{"train_examples": 97500, "horizontal_flip": false, "translate": 0.06, "fusion": "cross_attention", "fusion_encoder_norm": "rmsnorm", "fusion_encoder_head_dim": 16, "fusion_encoder_qk_norm": true, "fusion_encoder_inner_norm": false, "fusion_encoder_kv_group_size": 2, "fusion_encoder_positions": "learned", "residual_init": "scaled_by_depth", "optimizer": "muon", "adamw_weight_decay_other_params": 0.05}
Rows from block 10 of the image encoder, named by matrix and row number. Each number is 128 + 32 x the weight over its row's rms, rounded and kept within 0 to 255. All counts start at 0. Numbers have three digits each. After the name is the row's rms in percent of the matrix's.
# convs2: project pointwise conv (encoder.blocks.10.convs.2.weight, 128x512x1x1), inputs 256-511
convs2.45 102:107138107125122095051116091125132130159121128135134114153088085131121160119124137096217121084097097125123129125107123142083093127119137144130090120145123132142112038117059106116084149127114114147105113115121111133154166107140104134133127097147117102118127138110048096141066132097148125106126113142099190134089090102118107108136069134172125103147107137132115100130099136077099108067145187138107123115130123119100075133112104129177132133000111039149110112106167136120107138142135160085122118146151111124107125129112128120143104151125073155139127116050110134134136152113168129139221091130102028112105097142133088078151108131112131134104113103071116141121112126169139103158042108122164128123150136126139148109113123124149019110114167243114119087127087109181089151157136103
convs2.46 110:131119100120135085151141136103135153158128099139162126125129123118131128232126081169110035209132115127122107141130126146077111137138154113133160119134123113095156158179187137122150239105193123106122094132142149115138117146118136116141130125151106165140102158142177122111140122141121122104125128112095051118125102148117130186131134143141140138151119107125135119129175117110116128159131166122136113166113116139155155111136099101094114131251124039104113143156131116095143115131134089119134174122184134128125147129140141125141103056136147104138109148155114145124115126128141112134169002130128177133120134140124109128164093126248095131197160101133120142098070132129149124128213131137169128132118109150156109151136125131169112166112137140104186069168135108093172141054124084
convs2.47 096:134115064140127211128120142145128145132126156132191122114090065141147129131137203121218098096148114135121099134135132130160136125140162139121119143123174147121139151105097158153118099145113129115120148101135124131144018077157117145124110114125085099119122133122162102132105183121087129164127108117124149149092141069126103157066187118069114134060097103152153040127133153094113141087126169102139148144105106108124171146132097130159119132075109159147129073121133141171186108126126165168141138102107115112137147122162124106134141183136117138124160167114143108143131131112157122145076138106126151142123148127108219151095102098244111124033070117150140131147030141077164131029104129140113128088184159118113137137117133130153000081131115121118101083114144138127042058121098106
convs2.48 100:109111036136155124139128110121105125101124115146128123156153136145140111090134104109134095255091141120111149114142129119136172146139152139134097114117040138104127041107123093096121116157131173114102112114078105071107120207113149131130129106156000138133236164126243166106039132128099114127130093127111058144126093129156121131135150135106128153120164131129154201117160130084150143099131082128104109105129160122140226109131123121125149131075131194076123138202136122163168128142151153119108167121178133131103143115125143110119138155098121127116096109195104121130119121152111138122133170111114188149188089129112190119127114140212066128148155141104115116132181123120130132136163129126129119097135137136130119118114113156141088121119126173127138159134128131192136045157174169
convs2.49 097:125131247129107156067124179097165153060144168131092125111082185132137164068101076144185068223178124164120098130118121134103103134120075137136153108142066120146154083022152166120138100136088118127131160113202133117128082155143128110132132108165113154114086104133109110108214224096124135151144147139131088003090110132140117134113101129140146119090126107117137157127107113128146114156098055140138112138114104111091117114141137117158112132061120207125113080150133117106128111134111144113148149133086112115116130128152134099153118110095154130135152104132117125075157126135116116115149136138118169135192102140132149138109169153181123177143159120153122130099154130213153125111210104126137122149140131149108091124131113143125146151101115106150111134143190147178147166158116116
convs2.50 095:122130123135134163210158185135110108255128106176144169118154154153139105117152059111097150047121128139149131125126144115174112121108139140116177128114124134091129120155161101184148136135078137107143141131161150118146174100098118109131117171116151121153205127152015175133154087113153097221130175127110170085168121144089097101136148116154138135115131123136110099166165133130162114095150176152125108116110122135143143103154179109178128153088131089132120135115144134126148147105119097141149172131222125128127129136181147133143137153099108224129154147124142137136127134119170135123110102123109154122135115125144147120162106148147104148182088116170101144170210141130087153080132112099110137118175126169140132158164127089144089121127142100134128130094081133109146104184100153
convs2.51 104:133106103118140082095122134146171146152111113111208120108118083132147079122147092123056050159164116147139127121113103123145172125101129111104121139127107118138141097145097112115110180117139131150142171154169082090115042093112130135129103111152151082088151111122051141130154130136143155221119123140163203074164103097132098108086109138148134131141146122138120142136166129134116122144130111137137113126088116146131052142138122134140149117000100065115130101131166103188126130145118130143155112167123110121144146123115169121104123156139136044140113145124130112099135123110095107117163130104184134118118063114125109128115153130087113137115111116092140102126162143177152113144004154118142126120112128085114137132132115129115120152101125140093111111182070099120153255127140132
convs2.52 099:158128177162125151151130159120076136139139142114089161096163168116150134136114149094134068255135142143109134130136156139129110133114095108138087129139116134167136128126167138130144109129109138163123103171126111185126083117125099124122146127118169101138162142140092099158164160149168131119123162118213048025119107138093119105082189116104142110139144128164099117103117112058121133193126093137140149116113132107121000130150160120109150127169115022133126138113153133120070116130137131118132154144076129141115141126189161136126146122132134236108156112136107124111131119139148141122169124092161220130121141119145139129149089118249100102211007121106133115072108113073133114143044143131074127097118132185103103123126180119104177153109067075125102146150089162046075167159099139
convs2.53 097:140132136131141187146106172118138133154136150160142116151116116194153150118124165100160140026167113121113138126149114141173130139106149128122111135133205147078109067089086107134148131141091123135131122150170103101134198120152105129124096136151056141125117183101085064152126123155140134084141144143123142192196110178149097095145101123166148134162153139139132166107110137158146149089126133138148148148115103152178189101116121160172145107188116154155148094107171130113086130163130159165135153133224117139120125114190076124136125133108191135139130122184122144085101131132128142140108101174102151152174078130124121161134122125160168094081109119148141109207075129255085094096110108117093106121180114176131113143150128131120118115151150042214105127182133095104072117145144134
convs2.54 105:099133095164130102110130087101071138090126121133118087135142176142104117158091179077022150096136130114128163140127130124110106117115116129116071149140117156133157088146114141113098047079135134090127106099134156102152042185169129129125121130137107090132052136123147219129147232129141118038130104151105127121169098124128149097110120113007120117105144123120125176128138100141129143175111104129125118141116090083123144121137150125146113117059145000159143131132129121059153137158142139152147109115185146132141115111045123134146109090109132076126122135165145119102118118133080111112116141117111117111099128122113128143152169128001130157093003157132152136129081124087150123131152119112112120134136116096092129140118148141123227149131100016108122101114072121096125163181123104
convs2.55 100:101115075128140155096131118113089154125133103107148092142109136082117092152159143180185134071111107129126134156108121156088105131095123125111120128116214132105145181124137126119143105104132136119112149095216164109131122119153134141128115132128130062125092127115106102109146071113115133072138099078210103096065132151119115169119014098102127152110146138093115094088099157137146115072117076110140112123124129118115053100132069117096137123062110090093119095030101148131172108141129128098161124118087124116112108151080122127135119106136104105133109124154167149098125101121117110141199116168120151119128095119121022118146113122120106183073140119102139148110216117110105108139147100107132125150096119209139115137130098124110182140126108090123103159136089089126140115129095096
convs2.56 096:102113068131143117154114112114080131201119111092182182133135087107128150089123094165106207136137141148135150107130149151198114143141131143117120133131134152086135108139132115047107135102164126120128134074255081144136078137111131125119144136112133187144048165141171071126119066165111127109127132163056150194119089142133132150121138150154106146116049140120087255161158115075118131146141163113121149138122143141198154143104102175119133130140121073163145087087131147085138127136116119102123089133209118103145130119077106121115144075158109198126128157099105110169112140134129125132099210118125112116139109121121104133126105102147154107191189098148122160119092103181056110167255144126179120129110117063136132146113146113127134091097143152109153146157042047164128117031093145
convs2.57 102:145156069111108199133116062136083098085131086125063100145125182129137108109131180105155124124116163131129140118140129100113139128128153119123208122126134130105118106104053148119145136122146147136146163124133129143110102069098145116151128157106127138114255103117127181127126112113113152111140164123092172000147153095118104212101241107197165141107148124097109102111124123114112125112148125153128110132160094110077079097156114094120147151087138147135129113138131153106191111130102111075111092123087109133128122130143129116102116117121161099111111080159114154084094129135108166128169102125134120120113216136129072145133154115133131126123102109115127133077092132102112158183224119127126120144123145117108121107112121123110073096136142076124130132138104197090122165110144157
convs2.58 094:108126051120153150093131094097191152176148095132162136126148080110123126104105172084030223230097112145133152128116132140098132124156125124110086122114234146086113180155126098144113185114070140113123111165137125088116161067119157128105141117119161121132171100096112125175255142113130123119117118147203102142139129140116165079117126104226178131084086136125133138180106127110154127117134101148135127113163119148063110132111133163139140133070097149147104095147138134109097130148137137189129116105135140097149138126091103137113116108129114105137165130080141120163149117151093106154125078115143162123155124151132149097119149107064135114153091111092105106137173092149128138140107136118134129120138103076148137110113156153123025068102127143145102160160081066042148084201105160
convs2.59 095:120140086126139088079164182148077160172130094134119101124102087139115120069141171062145052142118116132117123133125140123159137123120192127150123142146136136123181094099161142104128070104106111146106106126194164102133191153126152121154128155141147114141046176122033142126178084139152147161132120134126095245129130133098124084129126124104103153140096110112134101123161139151137122170133190154135126116125147092118061140143163138093121154136173120117128140099143125138078132109126049116127109147182119138101126118138136121131132114118121082152119116082131119135136110125133101114132086098160118137099119150143120127111148156000159116106192155111119145159196127147116152184000096141177119142129168136137158123098115141108131097121182218137138083103151145155104088096112152
convs2.60 105:100121076141163149138125137168114138120124108143145130110103068119138138161129000070193101182125106145130143143146143120146130107111154142133148138115112134142116190148180097111108121146115113106126160121151077118108003165121170124118132131133151131120185097132148161126189097167140119144125096132203243229153125136152152115143155098090089132147105125149098078116111140157114123122125056121125089106110119127166195149129155130148100139115116137166112170221172138146154124120121127161148103120103127130135153120132114138136139123126131075135137112114120102126130097152109091114140051177163158129154113131128183114113122114149131065073110154139148139134115143109141150106132158121116125149092141173137118110115122133146098191134150061100143163141178173176135069163136129
convs2.61 104:140121164118110052090147087143143131089123120128110103134195117122116097152130172105126152000125137117124114130119151114086132118129137124129150133127173128119128104247140101130118235145130133132137109096091188118121102067132127112107132122109084100131131136133143158148014171104093135113142104060137111116097107156117110120129143113150122125123157125132148122136123152173134150121118076088127143139113111161125149100122119142099152084052132049118110110142162146112104138160105215050117075153162122133118138134083113121108126186134096176133157138106136127120120168115163120130131086118087186102129134127124183127096088101255166111149209112111122171128000124109153116160080145120144117091115120134133113134132118149093182131123130239086159131134180192145101106111075111
convs2.62 101:148130050126101108069135119118096136240135128160136093161163111095132099071106060112219155125120103131137160131144141135137124121130103140120110124110079092102110135088112092102121097151122111151118157153158114153133144057147124137140181106139163123123138127112212109155108136160121137162138122116158077118156147108119097157095112114126121106144149146108168120140159154148115138146107133116116090115104136149084085138130182142108098102106133121164150133152123121117155138137130067088119101117100127147117147129156127135134138182169152120130092117113149135149117142106151169129190054151141137118166154138110154105105112136094205089126033120099123132101182146067153152218150144113097145179107138163131133130142104127117173101166136128147149163103153063082115156108159137
convs2.63 108:119139228128142121003145151138142128000135133142120114145116112118129146131138116085093083000137096121144136102135113131118127144125102116108113112126090142151152088012084111121096117090108131124125137138035131180143163059125128137120122102145112167142229158129152167114198119128124123170118074123148069175095137142153139152137158128083119118147075135147151160119126149139142134101129117129119144155155126123130088100150141130115132147108097150139115168066129134126142119093130124146113194099158141147120153132143139132116120140155177123164140121207108128121108130130099122150112080134102152122128095131119104121088096129143105103004066149119152099108131129132143096089165139120153135128115119147128106134157110131159118118135157022123142084120251181119151089176149125
convs2.64 098:121148108123126089139162146122066176169125131139095090127167143073120122085138133145133156142151123173133137121120125128079095127121106130105135124126139135162143130163137144136129190132046120130162119109074146104111121144130146121142115112106183133147094183140087130123119127140157128085121159109150102178075107140098119116133047144142107128183135119144133096105167121177104104119110049130111111130140107132162126175127089162216177143229121141156140127119131134144134105144109082165125149133237138102127133129158103127124115213140133185132131130144141121115131124146088116110202246128134122126170153096124146176097114106111141123099023110116128141148062128080083139110147123107122092133147148141141129121131118133108080161154156179097103149158046106156182107166129112
convs2.65 103:074121140146127107196134159130112117191117104098145162100137099130110097142168155131161112129099147145139107130132125131103169143142094105117132124116092125143112125028109139164091142162081092157147142138047131148127117086131137113120146149115102158118034131109255123126208122098115127168129127145060074051175114152117124114170101110255112096108140135134154130087138140094103119156141182135142103119091106119095152133092140130086104111214115131127133088128093112129112112095127090116107082124192140132127093101160161128118138055131143168120138112171120123132110126120132121139091122142143091109155145122130175131083118135061078113110159114105131146100026116036144123151157121124141161159114127067140143123121131119082204120123137131102184134113140142050167160150121140
convs2.66 103:118133105123090128079120139145149130129123123118122168143122117137130120142134172083101134052127117129152136127125128129109136143118178131142100139115086131145145147041168126102113188103082130129107103093127074158153157082130138128143109180145061135133159217110151128132110112143089110255143136100193044166112157106152160145141062114136124131108053134121138159124139155105146125093117151115126097159074100139134037155111092144159125115181110119073118058117072155129080136126150218111108144116081136127132105141075135119130117148132102159150114120152124132182108117114124146153163175202154113121118167130144146117135115119074160086124049121086139108148092134140142122126054106139112138129121121193125142114111118137130055101139099090152185124110115093192058124133171116
convs2.67 094:077136072120115099110102099100149117130109120122155169076141087151112129146160175146054158060099170143124109132100153121128165138096086121114086120143117153131122084154155115094133211140163111127120176143255109173145119138107111132132149123120136059129134123152015146124199068086106126145137141110158143098152086124084098103083086121136082136143164125160135109137156140099112135162133116102122151139130174132184104144129089125048073095144121083109105130176132124169134130127113189164147174128146112099105123138232148152105104202119139116114140121100136133104110122147110143134213090201139129131138155125122134150139147158148157110048136099105132121134159116122100131211176132118109113152137131167098146085130073106137255133099144116154127143107163109101165077140133084
convs2.68 099:139134238105095205101113101106119131037126143129134203141120122138122134122136071151156142228127125110120120119119167144142143112131128130138147138120219132110119077133174117105129172134125135122129146124091081135126185161104154140153131100128131132127089152156066147127111126180112131142137151152148182049163111110142107128096191100187152128111087108112138041124144110117143104092132112145135109137087136119097173139156115132090106130148150213137129090092120107125114141152141194092126139170110141131136135119034124121125108134108173047127147168099131141124123140127091129123156189130136120126108112115124058153120142147238123126162164121131112158099031125171105128075212102121109115134127104179123111143127117100132045108116123138112153102135108168167157130133120104
convs2.69 096:130145072141117126184124157112168111174141082145169132126104099146128156135093088071202114079095113136123114120132136118141162120123083138130195124128228131165117116095172164104137158135129124119122108106147146179102118158139141107116135131142154155129172164095126121090009131097186135135152150158104059160087097107127141130136096149153150154155162133139148134103140136121118134248145069124114090165151093124090111131124100126110149127177133133170131144090119151097154152143139102087120142150176124159144151137144092134127128171090194025114131141085145112164096107089187103121138179092093164148109086120112168174116109112126150123085088114119137143162093158132130109128058131131163156124084159111134147101124127105157118180108146134191100132114184034139091109132133151
convs2.70 096:081120106121140152025131167165141143178130115125100114124179109119135138190094148112090092117097111102130063118100133135120115137130144133127110152136145158109127186109104151155139091132045097136092142158161109180120180144130106167113129132129177109112087104140151109121192168090200126144133074169227215153139108168116109100121211134132152156126118121146118100137153169122112132173145191096120127133158143112125130151113149141107165128085137063076141145109096116109091125144127148182106152122157113136146165144066184102131159112128080170131164128100114153134152139110124118104159147154157126108174121160122179135144130125208160114116205136105124152127177120177124172107127148140102152130138111124127089133148135138156062111154124130135121131144199119079084122139127155
convs2.71 089:098122186118141117058120147151092162018119109105089160142071162122122151158124087114255086010128119133131123120102145127134118107136154133123124140129152147135173100062121116147144209140175127146133093100113106094120129212118141133136118127126163103100073131087189148100094136137130132159117103151084047120125161133180145119172199111120110172178126112122092086110134086127131111184141076164138128130138127123136223097109102129062126118186125231154126155123101136130112138118142151137124158126131123131138122106240143122140140127085137071137103124124110159124146099119077115117066040150120163103151153156105103107112059116169133067110165110166110129114070143170106186196163129109132133135124161109114106124145150130143098153105065144173150140141203129095091117177141159
convs2.72 106:109127099133100182033122193167130111197124145111097135130102087097134092091133099129094121000111114112102130142123112122080118118109117122133136136122104112116156148080125127106107153107145128136110117091024128124128115148137134129110117103139161090110071160138185106126150144145157139060135128135085147189149093133114136095150125104155104118109182138122195109137133101129137127108124082125143104096126121164129063096119131136161115145062110255177138137092138128132074117140141122166111089125107139136158131134079173114113136165139137173116136107168132134117135130124171118161092178117134140158112102126120094145085141114114136127218180126086141111134093121215120128071121098129097118148143145227112132096156155129172064114155126084158103123138121091116097154199142125
convs2.73 110:136138128119155081077132150152220134030125207167141162121165173110136112109133131105165205143130149130118121107127148140170133126128125128132105119126166147141107179008192140134127082102131130099116135168175123147135110098106134140127107137135099157112046117123038097121190088143107125168125114129117195146177102112132091139135156133080133110134096130136123174119128148136156136144139182127105123106179118113167000151129128105190148109154127114043123153170133128112100126143130146143107151126075124101137119143236125117133127120140102091146151158142146128127144116128200137124081104124140080131175133144113093103109132145153095154000044122132129138114092132094147099073105129130098120101131102034125133137134149155144153118099115175094178089140098090170176119147126111
convs2.74 105:136113152127105098166138140164134123249121125145177076126074139112117138086112135117120118073141152135120125130124120124104106111122143124119120111150183140097127077150157108129137104168146119137129118160039130120119116121134107136139127139134150145138151081125079146139059122120124131217146126123131141105095110095132141170138149131142124107082160129164101188104118138132124143094141027127127158146125113125182255109125161133136124154037149065154116142155135104168133148095120027128138120135131147118133136135130149124132135116142164130118121115119135101161149144126066126133137081138124089136116131119143128145082132140107147119116141114152113144100114118127159144093028108103100127128133098106112118122145120163087055122165118135120103113133105125074116125122166142
convs2.75 093:132126226132127168094162076129106149060130145156112142118106176143135090141110175150142090200130146113138137123121146133075131123129160151124083124146074140147130098141053115123154045120115118146116159092133066144118134192099158095140129153136165097131050139115096127123159089136142117131144122160153130094095124116107088145121114146169137120083169124106149154117152116081123125173123031145103080154132126136074139147134089127121134100152141141063100105094125132173132118125123107137129179144121130132146145117063132137139137234171100118120155112187115129076141135135088157093119033124104157107077163103132122105076100156066119181220111135161159123170105130069143143167064143116147155135109157055118108120112105110098229089090117062135033182140124158180109043116126108
convs2.76 102:136129004119110080119136194139082138062124140151125035146116132151119149136121137113081151086126099112116140156129151110132125113146120133119165117129068132113125113156132128127120122128105122124125145100040104100131044123147131127112136118094114147129194122146156101149144135095162140189131144130225148043075157171093119076098023135048163093144152148100141136109143137076137157115119014115123098123126157144105104097121089107121172093177120207114109131129104109157114108120143085160150168130209158145142140110048112141134128033139126114149103133081117134102115127120158134126078004116137111113090165112148188099151137114152141127098050133109147127155083130135108120167164106118108137154140116118128118091134134148125182123108106058118093090118072060143074221113128103
convs2.77 096:168117130130105133117086105148057125139136106117129135136104138112142114148101141116131246049167113122114079123158134141113102146131107146120218144137120129157080087090161098083110087096130129125095097131129168131116250140125098114142121140155172134128030143116084125108078091136109114161122141151167166200046091130083107205127124138173135145086091106140104182098148126133144134028124164141128164130102098152101249092090120109119121149230120198199123131149146143102112117130111110147134189113252128149114129132148133144139122180108143095134119159171141126088122121128197137123136189135144162143107123135126081123115133134054102137151098117100106113132054115208126078144183156122110132124116105128129118141156116131126164153143149138147119145198112146076103146046124143
convs2.78 101:121129209139145127193138110120097143193129138102159142124100114095130118160124101100110174247108087116104152119124121110150112128137156141137130144119126111161152155059144131164158171121148121141104159132188140193145255119127146137122133139151126123128081165129122158124196162128130117102122134132170081047126114113132165170123187108132134155143154133097126096108125112102135126170146155146150128106109123117154172145144132119160174121240122208158150132156137141187148102125131097123123147136193120133103135114255094128092143171111111171114087136191123124121133116134133082115150183132132063107066138121104128122104093099057156136184149113093124131109113146115139141146142147138154107116130125176140136143124151125141255146113176071071110106148172113142121041128108136
convs2.79 103:083129228116132132041134132157117140173139159137099164159163086116124170145115117099083078233128135130132110138120130113188137144127180119119165125120031116137115104255196135099189123117103129131132103127239065172121195132132118112143144151137116117114247111131090076132010075110122134189137126145102162095147118140110120183134168122080152129139102127136107114113119142109101132164130166117122148131092144137127145120109098119071077083126113050121161173145114125094136147118124114159095089125072138155122143112062129121116147090172147161129118133130084113175123134128051121137127188128121142135125114137137131127173156137109163137110182115128097123139071130184119102149098158114149110122097107152125120108146138142102180140126119169179103159124052079130106134094150122
convs2.80 090:131143106118119083033119135123076106095125168154115144121171138155124101169114174045113107147144128130124153128131101116161138132126059119127122123122080127129129223127122144128131119087172148133136132115255158182151108099084120118140158105101067150150187079131143149144159140101111137122119118108141134058119115117138118108146167111137120122110162123105101245121106122133115116133126177132134078119162101133187255166135188123093133142192129060091114068163108137075135140119136120100129071137140131121116104145152130135115136135155108183115118134147144148149101135125099173141108094133138152116174146103119127160098114127069099093131116125142136121134095122121124145078087152101155127110124140126129104127128079137107173108121092207130138137085112023173092140196091149
convs2.81 099:144134166136156112036138106159110144109125130110117105115140135119114106072118064104036095017120152138097150172118106154103114145109139119135112124131106138121132191031147158118132195112152117119127131140117117113108111126140121134090127127123153104138091097152122106114125125114134129117115180121133054099085117153117098152118102138113078143112137107107132093136148121165110125062123057110146104152108117125136104126128131114073174062048142119082123154124117159091143121124133169150105126132160129120134130137182158153126115146131139046158075125148161115134136142130108136126215249132154112136114131129125152162063139158153174165130048168095135127097117117138108121080199122138142127166167133080126146117134122141136029120107133132139134129134121168163158189151124163
convs2.82 095:149130116127135226211116214120092138070119119128159083117134091137153119118115109086174224130116138087120163146141134101061161147133157163142047144140013136128112112122165102138125206147071128124111103112082162119122167074128127129135122110152056149114131109146152090148109108118115113101132124135043101175086137103109119136117102132060101106103186114121111161158161112147121130147127033143118100182136127158161164132104142118094205143157131080126111146079133138177134134137145126107112141142109123091134147144129123115135129116119107095136169140128104085115126139145135124130139191118135141128157118135132116159123115135196135198163147152112115136150108131113091134125255093128129116140119133043111124170151112126154102140164142237118144108179154234140100064120148160
convs2.83 095:112120235124093097135116161154166133189122145161158138164098175101115136200122094123123113096114127081122110133123129127148112122094120127129187127113148113112147146114070156115123184102123106140119095155077184125127137221116135128138122154115127098144183108129132107137158133109151128162122139137117135010124130169165146141120151104194133115121136121158127119127086087124138155072159092191128142144097118145173156089124161131123104123000135201158114097130147119187141111152120176119146133129182128147086107149078140137123163076135156198128121138104128127118128135136094112110097078146129168142121152122123222133101153111221087139142179158127140130078078144117135089153052120121110165148080130087114125113177116133124035111106148144113167130119092102169158133109116146
convs2.84 104:130152219139141088194121077121162129121137132117076135135160121112132156137110080144089206220157113114131138116154147130106127126127155122117077153120230125110146099150115109124152172158143117126116071094042181062137186238116135110145107116119112162113093170124071106145146104157142131079131155142094162089143096130153109114095119141208146134153150140119148108161098147164120130073115104099124123153125128114174000114143146101062128129103128130112152118170103133124085140131157196156146108143097119137132103120138135121127133091133175055106103123174119138149150116120108127127097099123089121129107097126133085132127142112040108023096047122128114126137124134054099136207086111141116128132124124134118157138146145112138255122125130016178103102127193115134126068089119157
convs2.85 102:118142087148146123082145119105103123126118104114135119124067122099112137070122077146061152091121094131126134087118106138131167121129178125105103129139087140151147165081117133157116076117062131129098176130155118096128065080108118091135128123135146132111139089146131080116064143152130142159139149128180158028161123152124126196146151107036111086130150114110126118112092154160134128014129127130145088122095121134119132123142123143095142103068157107169157054149112117064140119137138183191108138133207121119122123122224132121152127100104171035087163129111119142139145099135159140098240097093129108107140138125131056143151128134007194137162153135099141122131255136086132123099055137123132127107123135062123120095150092117094105138126112059137156113137092136123108074113149153
convs2.86 106:135151126135114173083119174108115123124128111128142094132130145111123136131109068107159163015118130116133132122125129123099133138129140134130116128131135119104183074133168123158129245117191128160142076091063136154151137141129133127140158115123055126128168142127046178087112110137116114211120122142146255023130118144136162075095155142161114129123085123123126189101125131163142124098136077167107138078124124144103139107128125146123125114142143077052138123107158132082145141148137130119161113124237131133139156126147109122133142088114145129154135115122128125128151122133140129129159199164122088133099149120127108134123169151085146091071067118178126131106109134118166132122179123127181148104106121136151133113100113126170226080135103085139095101082087123057077100174109104
convs2.87 101:117132135121100049231107094116078143185114094145092121104094078166130129116155038100059072126106117147123144126120126089143116138127166136101134146132060109142129171162149132146121112112167135125111135127182086129118221083130133130123131139118089152118151112146117123146029154086130112116114139133144059136138107125101131129120175132235104114131209129128151139152141097068111119067146162109139153161097088123056178102131138110124131108160125080135125164111126119102150120110150148102109089121100130114122129118169140129129122125129173172122105122149104095149098152124185150147168165161143126122071120118136133122069135124062109126083217129127114118109175122107132132132145112114145112109145131244122119114113118111111026069134105133086108138097255117076100184077108142
convs2.88 094:155122132123126155120141120124157134156135121144173139120116187172126155066132180056145094029095161128117090125140095151157108101130115134102138111139099131091124201140158115111121153127139142140111111155109101119146221135083152123119129117117162121119255040160036153137141169148111120066125134121130157140152124094108171141141112115105106106149160110115144061120155079191121133070127174113148155157173148123111127150125119114089118146204116060161134125157117121139170126153130134126103108128183132129147168143097134120140120103134096016132174129138123134108148159117128136146213146140137094147083138131137129108130159104198161101200129105109133140146141116192114124123164108123159121148145116178125137148118145148131129105121155224152158119120132140104151148068152122
convs2.89 112:145134095125101086152133148127139125172114107111123134112139080160110131092115058144245111132156077133131122129128120124150121121118124138132159135113080123127122159052038083112147135142186113121126130122207129123144170130109131145119133127139183165132165047146072154134251162152146130071119163127088197029083112152112134131102231152051121106129102144129157162132108126113146116042131168109130144121120106116122057130150130124154145140091123151091133162091154135123117126136111092116145114141125117112150109149086136123130116210148220067111148137114123139134153107126095125126146132158115091110182075119140101132073105109054114099145099138103133138118077146024135119138253100111134122126088158081115129123136098099119102080107108131157103092129074178148099202131102112
convs2.90 105:121132124131107059036127157147105118083133110120064103156101113134107114155135118064082068063105126122138127153122120111136131135142128110133144129135077129138166118108130138128152165129094153113134086084137164116128137088120112141137126114121094098116212074122255114126025187142142123110135146138089148000089177106139115127124109136107102134138110127141145187110125146147094138127126029121110126133134107132117126146101122121133146123014135184149134147086119098089178137132128105079115133123047112123133154137092144122132143122118100122144163102105133134151149138147091137126105097085132136132119140119120057125106119107158135144073129142134129113152054123160130134093120150127148129146142146020101110130135105133119159112114137117135174161136106074132178161102150136
convs2.91 098:138130049149108127064127150116078124120154085118105079100122123076144124054150143108216228236164143144126123134144131153182143129149184135142089117117179139094166153081100117149163121150167138114109138119113144161146141192139135112104111147139188129133177099153071135135167155146161136118118122125107201255124174129143128112166110146082134122103125122142163133114145119148136134147116151142120134132130133139149026086122126127122151114208118166105117206156163155122175137140138108127157189145051129146135153111140163114113091134137057153129137117076116132122151134126194134113152247123138078156163151118125142111134098166048153172092165172150138143130102110148142128120112155101136138143100134113112124134139129139090237118118118090133166153132193137202151004128138075
convs2.92 108:109134237122161195122150121147153110135125138155134204115157155121124155126103122135233098179130120133126121124122143132038118122122145136115134117117101124095148179138112083120101093122169134145114136151113165169113074184142131155128134139131107143113059129135177145130128171135136128168127172126155115095108108146113125111126076136136106124124162114129142158149124149105127088255113149106120139116132130122117150092129134147125160147148158093203112114157136122159121117124098122174150152125151128135117127119132098116121143180102096084120123102153117128120125134115161122138139141126145054152155142137124220119126120100189135199180072133086134145118172103051138135127194120127105140150151145251119155111096170121101021137125107161105166145106061181169033110117121104
convs2.93 092:085119124144136107149118165116185143255138134108188124133162186145132161131122153123047114140146131104111147095119118132108115140128144121104135118104083129139146144187090136114098198120177133130120143092090115081133074148135095138117107123114189096128217100162188099125052123125137123119135122115056100156101106105183146086128169140070122090091162133158141115160116108109108132148137073101137115105168139139120143136130076117083122140070116081116147102193132158130112104126132108070106149134228127146149115133053142138130152063163154062107138160116131146092121132136146108113146150142134188099071158161134195138171174105034117129152159141107116111167185118082146113197108127157109101108143127083150118128150137126126130082145118199079121090165082120073139175099096118
convs2.94 099:105128026111140095083131117120121145158126151107124145090069163122144106146134068043000119114139132117118129135132115104105099135134129122129093124113094123106105085178048163112147221122124132119154111137161098145130123113116134143133128134134089111145102167131073103108045128133146127127127113146128118136112120149143128119129117115035104084110087125123167180113134124143133109010119172132126131118077133129173045131137116110078123124083148075034123098105106134158195133104113148112134065097158145115115145126157104124151106158170179155140122134094154124139135154136127130124155145125119203135177146123139160093125103127096137063110124122116123139132007134177144106128066119123091114113118108037109121100117124140119240152103110164111131119114139124142065147127115131
convs2.95 102:119140151100142083149128188104129113000140126156133109134160146142098128182130103123055160066132115110114174134149102143147116105123139123125127131119164113081127214166091157168103083135127180170136134116107098078137128082117100132125128135110208061134100120095157108105084153103136132196127128123123176215200168136088138083148167116150181140079125123099144048130156136161144137193121158123113121119150135139095019121112183150080090144114115252147127204129132127173169151135119156137112124109062125123132154132100150144146137093142150150101146128091123130114121127113141160142089106085135096118138144124132133141153127111117044154102088097147138136170092139223134119180169094107127125132110109220119153125158162153113096146154111062126145123138115132116103072137101159
convs2.96 102:149117124114143143188128131127176141164132091105111075104155125159116149113102190056029140178149142164137133124104160138143094125106112141129077118134119143133106145161167107146109233097158131131126104133146144112122055052121131130108129122140204099125180113125069143133176094146143125132107098089126082069148139131141165131116136129016141113134104133155096114150103137142109115090149085145126117118136109135140115166125186133157155130098135114096129139100072125179176144138129080134150088147192118123147111135172136122114140182138061179101084104159116126148105143155160134138191121080137099150152173128141106141142144105012075192164074125136106105150255125160105106069203128135120108123144124094130154129148152168136156134108099081124129111098140088059101130137136170
convs2.97 104:111133088158123125209113146158163121120128089151136142152144108123102099130125101232166167083128114128143133131112120095169150113128145142132101138136140107140130073131119142163086179121102117106118092125238148132144222130138129143137123139127071129128203119133183126134255167126150116159113143116124004128067120126130117082137092132175159108142123111151128121133137124143157111165144160116134095123083110112139189147117103149122110090077109233168127099128146122094131118137133160130108102117214126120123134123197094131130131111098071073129129121156120099108142136134163147157115223120130142143066066118145097128130124150120096148152157138133125125103102136255099122171207113119092130110151125090122114109144101121143082127144102123139112131139145129166113145104114169
convs2.98 107:136098063135161140084144073103135112114111120111127074119120111135140138110135172123151122084110160129132107134121120138138125132144186139131116137127182144094113135000104109112115000107110138135086093169103136107136156210107124117123148133148133111125027144150077150127143168109116120177138088110180147193119158129156114148086076109140161124133157121092106148107139137090123121115118161128138118130170136122139053171127129117108102142163145255138099109139129108079140118136161103128097098162140127122139129141114134153112112113145097116156132099135105140116108126148110135121107092179135097167169127125136088156161095128058083131140207116113111163125168129152092135142217128116140130116138128149132096121122132142149048118134084056109155066103096104222178097087095157